Weights of a small image embedding model.
Model: 64-pixel images, activation relu, depths [2, 2, 6, 2].
Data: trained on drawn small creatures on textured ground, 203450 training examples, 8.6 epochs.
Rows from block 4 of a small image embedding model, named by matrix and row number. Each number is 128 + 24 x the weight over its row's rms, rounded and kept within 0 to 255. All counts start at 0. Numbers have three digits each.
Before each channel's rows are labels from the 100 images, of 14848, where the channel reaches its highest value: "responds to" is what is common among them. Only what is clearly more common there than usual is listed. The data: drawn small creatures on textured ground.
# c30: last pointwise conv (model.blocks.4.c3.0.weight, 352x352x1x1), inputs 0-117

responds to: small; turtle; snail
c30.29:115122064127138131127129112126092121122122148127168130152088127095144124044129137123143098090101131137059105137084082096117174120133099098100099131072163130153137154144129120169121108120106088101115131136125130137144088123103136096154116115098140104102134124125122091118104128139141112157122139161117140185114143178127133145117147155138148119123108087109

responds to: snail
c30.158:143123102119114125119112128110127133117120107106126165132120114143133156149113107118134121153189104135128146139095120147161120132100154138154120130070199150102137135112096090137116150132133105116153110109134153121132144111136130145128113118140075154100062168157136179174108154145127136148079105099125126133128142095138105134113140128133171078119093140110

responds to: jellyfish; white
c30.284:103137149146119148132122081121179167125126087192108135166145147159195142146104117139108123117128155141121155160130105164112089113132118132133115137155122136149142147092114129137124124126136145113149150139086133134101176227127105093121100102152119133131125140110120142178139122168092143139104112112208148131111128152098139125141126144131110117095144154088

responds to: small; spider
c30.250:153137165122148155109159183126135124143137117119081112148152150084128151125157106114111167087132115121132123126115107142099132133153105120090210177137122124117165153130153113108143095162132110109149146054146147126121135177130132160164120100096120149100073140132111132111136130122145125155138077080113081087137140142120118119112150151145097146144173117161

responds to: turtle
c30.349:140151102124126128120130120141131110099130109081126126158100129105088128147122132103094103131104151129103128126121139130110141128162119097091149142130139126145126138165131124165133151089142111106122155126129125149109067126126121095165153071113148148109166127152127153094130115131119153131151145167147155160115096108171119107159138108153154108140124139131

responds to: caterpillar; white
c30.277:173094147144189112106151076102160086146101110134102135143188111137114126149087119122124120130122115107148134172108159104126131155163133102098094129119128159167102121108137167136155142117124154129117090146098147133141114125117099104134164123118089112099146134125110136160122121131138146114093075155120101154103112120111098124115089117109128108122140134177

responds to: white; crab
c30.123:145156122149091143154053118105155155149137168161123162125142137126158105110127133142145072087148145163116130105103079149154123118169147119107153136146119133094119126145126137142146090135176127126158138116091080137150089112132134146118136123145127076142153141112104129090105066171165130092118155098140159080156108144129106134116092139045136136140140114114

responds to: snake; white; dragonfly
c30.260:170140138094139113143171097118128133120127133119135150094111139105121127140143117098128084138115083126144118115127143131128157152120132133131109123081062129135121136140098133108134131139096152124110119098103125108145188149143177125131136113092125158113131109139110117141136152159079158098134174156144109112127125155149163163121112127160164194125126138161

responds to: beetle; spider; white
c30.192:140157094060153152131133087131136180105146090127180104167111136144117132089128136121136133150119097127119156155105148117095126113133148150145179122096128144114104147169143102146174100124146167119116087138106099106136128198135148119114141149130138150136111096145114146074116163119115100089149120140119136159140146111157128140095136103176132135124110084114

responds to: white; turtle
c30.200:114148133095141107092104166122139132141135115110103160140137149116176159140120118084128140159117150148171141139165111149125139101118203153138108117156153119121139147116099100131126139151104131184149167110069149112130143123094141192126109148101111166130125122123109119124139142182088121134106124081149101114134090151118168145124126117089164093141079138121

responds to: white; snake
c30.166:149088154128173141149119115092161168101106123102176128133113117162125113103126179121110126143155113169090170092168093149186128126136107141159123186112148138132144093123136116120162118105116146133102131163124144159142150122141082145129144124129157163145118152109117111120130181135134093099129095120105122139118143091123119101163079105133163141120110115115

responds to: snail
c30.15:153154102123098093139136147154135112138150115157116124149174161124139154110142132128159141144108116133104134127126139090084127123119099100138109103135116112076167159092130128115156097135156109100113147142139157110126122136107114100090125156185115117074082125145124164121119115099125097140158105169134131209124101102097133128126129161130143112141134154129

responds to: snail; white
c30.203:148139095122147092126135149115135133126122164125116127091147137074110102120142145124141103104130138134130122081128130129157144132132094135147141163106150122136129150125140124145139153134125089149113123123160121115129114128158133123124152142085113124162144173168097175152152114113103109143114078084131103140122083115136088125115134147104124152116134089155

responds to: spider
c30.331:184130135158163113119083118124170134133134147122128103141130151084099126088118135134147116119144085101116163132113130116135140109100118134140140143115122140127109112130143066129128103139135131135096146178132143139061122130136161119142096125185124143095098115129094102121081107156151151101122125152180159141103176175178123093094127115116120113073137142132

responds to: snail; white
c30.220:140112110123168141127101114134177117125130126188144081106129130154119150116107163109139133138118113110166128126130126119119133111110112129109134168135117138113112144108169173187113102119092119145134110109130149132122126131137132126127144132168126170125146126130157118135103118110140114114127121137118143115139131149143123114138139095137141153105111113124

responds to: white; dragonfly; snake
c30.248:149190138153131125129123100116094147103131137057149110063165127123146121112149141134135085144127120143096146147141138122141145141141080131092155123136142130159134161145125124130132128132129096133193137145100098166091160116137148121139135141124138125137142105120163124149115090130124114125137119139138132072130130141106146169105133129105123130173123137067

responds to: snake
c30.312:114135106139138151129097115093109102152144131141145149105105152120108114137114115145156159131159152147162055135131167115142114089156140127129134117117130131169131140145135143148150134105139115158157112147097110184091121122137116121110131134141134130164148112122118122124098149097104085128082161132126086091098127151113128146107133164112089137136121125156

responds to: crab; spider; white
c30.63:132137121154154072138107105157122110118099123131121141120090112153167128118136142131131117146116110132073142118136071140159152134128111131144134158095105148097157071153121123134137147142110127131126118146133107132128119092129132171163122136149161097116084153136145087086162119149092156106161144131113155190124155113148131120169116163157095131122092117161

responds to: turtle; small; white
c30.253:111138107125137074090133148125161136097092120149135123099158121152100114136161112119126114108130125100071134148111125085123077130102118164143124113124137144127141165150152118205114175096150106123122161184129133128101153130183108124115121114133108138125139133130139145124127160122150114125135110119141170128107126132134128095157097101101170147117161081098

responds to: turtle; small
c30.27:132148112134110145129124141126110125120107153149120138130106091125085106148108137159144124155127118120074077109144141104126137137088123116141152133075120134140109115151123138083138127111138114125124127147139120088120136111132113120125143145113121137125130155113143145122118155129139158146192155110106119109120114131129109147165093114162120146147107123119

responds to: caterpillar
c30.290:110112123159142080104133115136143145094119138120184144089130122095158109102120117117150124104126149122153123121134141137113063146110162139134089126122138126124160128123149118094150125133135103129143100137090138123150118090132114165121126133159129180160076138126112137085100139116132106129147160169102149109134148157106137084151162134155123103129109105075

responds to: jellyfish
c30.103:150161134110098109144088098111134132126110147152126160118086168127155172117129166138097179140132101120133165140122185145189130135122118141087135179113140110130139118134130111147135152109162114130076128160131120130139117134145114161115119124157157151098118108164162141147204116128103115118135149126121118101104139153127139110095163162167111151107121114133

responds to: white; snail; creature: snake
c30.96:108124115096107150105118148132146118149133145175142141130149155139127127124082121144108140096136115120119167079160079146087136163083099134113136118082107060129158134149144160160128161117095125144102147122161092123122134110108120098117151160125095129108133191120117130162127179072163129107131118136142146112126140098119063118175089161178125120175136112153

responds to: snail; small; white
c30.254:126136122119154160154111112111142119114128137129134137125134115124140132132144130076143147149092160128103119136119105109128163111112114110113128119168153119145142090142133143145121154121129128135128110119145137135116146141114133117209103134118144117173118148142143184161113139132130090096115124111118134153128150114073055131145131113110124098119095180133

responds to: white; yellow
c30.50:124100120107124111140101115136142141149121133105136134126096102164124130124095134162154126105137151102117152123087137109124127112203127154151121141102140173134171139116131164149141106134139126095125119132143128142097123168119160130156169175122162115116130150137153117154103109108091165118115199128113110063154082183122207128155113153150132110106141163134

responds to: beetle
c30.351:151106118111138098123126117136165146145145169183091147148144096115099134125050134125138167154115136095118122091153130149131107147087146116072109110121095089120112099172164110153137112122138139122101120099081112151104091148134153094169122106081122180102140111130169123146141198135108111105157114171148146170138148123164113114141142121115112133093128110116

responds to: yellow
c30.257:124144109150135139091093115101093136139141118130077103109127152124128095124091125103134096139142122125151138083113097118095139153121142124138115150123119127128102160179159163166111136135118119135120100136130128137143112149101098154101169135120108134135119127108138084155120132173129139138115152135168168148130150105116120116163127134108111118157131155092

responds to: snail
c30.22:124129133118125121115121113134107123110171085111135107119133120098115095133136094127162138131140108120107107117154123117049098130083107138139152101134130135103138112162114131129139111138106148119113159132142134117116146137143095137166140131130116140092087153121140091092100102154204117108084102126110151144093129169137137143096167154075137170095132115089

responds to: fish; white; yellow
c30.52:142103165124112148123184127097137129121106145132123161107122138124131137141150156093110086118107132126094162140128214176125142159105108119098153129112134118152145112139149090179150104098127138138115117073106157117136132119119102110123147138114122138131179125124133121106121114116161133148124174114158129161119090154146138162121101135126127163133133117139

responds to: small; turtle; snail
c30.66:157146127112129125134071109125134122113116171110141127135088098138160113103125144145182100123115106117142093162170162123087106139129155105122124110145107100130150141145122126131140112126142080104151130123135171136108110145127164136085168133136134151119095133147148162136111151133145110082151138130142152125102105138112126171153121141098130152086090160123

responds to: white; spider
c30.23:143116063137155142123132133151142132120147151131131143102148131164159105140125124102123136139146120125110103128070160149117143124115106128108097155155106113124139142156177135128140125111118148118087128145165128120133139116115120170128136092119113151059140112116155095133137126154125098142081124185145129116154144122135143117118138158118149118174127162122

responds to: dragonfly
c30.346:137127157141131132131124140118058146160153146134149123175123163143113117104115116175145104145148118133170122115152105078162138121157111101090118111107129109121178102146116142147126116094137165136153132122160116125128174156121154145110148153096135114134127103167159144166118132111087157157098138132160103111111138144154138129144127113141120123102121090113

responds to: spider; small
c30.321:172114136152135084117132151092104135079133139150102129145158152115131148140124158137112109140117150164133120137070098107137096133166135097157197114084141122110107126109128123098158167152125149128136160134140143142136139142095119137115128140138154116089121173123130123109113142169124130118127101174120111131128163157128147093110139132124095125076103161109

responds to: dragonfly; small
c30.202:134136125129134120171165136117102141124148153111148085124139131094120148155111136114095115082114139160089121116123118120121107102135120171134105148142132139160188084128127149155146126118119111139134110126118088076091166105111146114118104142097141124176165114100145177170173142138166134100127141124093123131113097189187122188087119132105141120150131137102

responds to: jellyfish; snail; white
c30.350:111120118128133141132127129104120135137138121166146075140158093131120118142135113081097094137137160146125089132126150174126159108141135074099133140139116136111113114173116131113153099131117132127127140108128123152162098156158089118106108171153103133108141143138133147118128172144159109069106118130107135117159134113126095096116154121137126110117175089137

responds to: small; snake; white
c30.278:143130119166124124140119075126145096114130118119128125189108169127151135128147124140157141134146137165133107163095110135128144139123143104097134193128114147123157143127140135143151104096160081106117107105122126158134137149137128109153100125117106150128120126092162112161190123120082112101152087126165116134130089172116102120130129114148136132116138119140

responds to: small; beetle; white
c30.209:102136160127147065139226120128133110136129142172133106160113148110149128089123094159144103129112144121097146124096137166142108163128093117116122134094162147081096087131126144114136114139139174087124145087136159187175099118137135132134112135119153157095145127135145154132178149138119129113152123123135144114094120137133130170138096141118150161099131142121

responds to: small; dragonfly; spider
c30.135:134124142192145137149141184118127157117139079133131072132132171140119137084169136116069128148104097131133160148080122088077188171137117121126111186132119087085113114143127113087110134121106133131125142124165122146124146143120088150124185142096147160132140124107145109105115090137113103164056159159123121112093164173158125146106109132142114142111132150110

responds to: caterpillar
c30.334:150108138092112141152116150114149143127144114122132131159133131094115150085089141118109136119136075164102145101103107148123137132168057135137125128099131152076103084141135154122139130137112080190133119097122139124141139158122137164138145155110121146139171124158117129162082113124139100133109104155113125126132127100122146085137173141088153113123179134137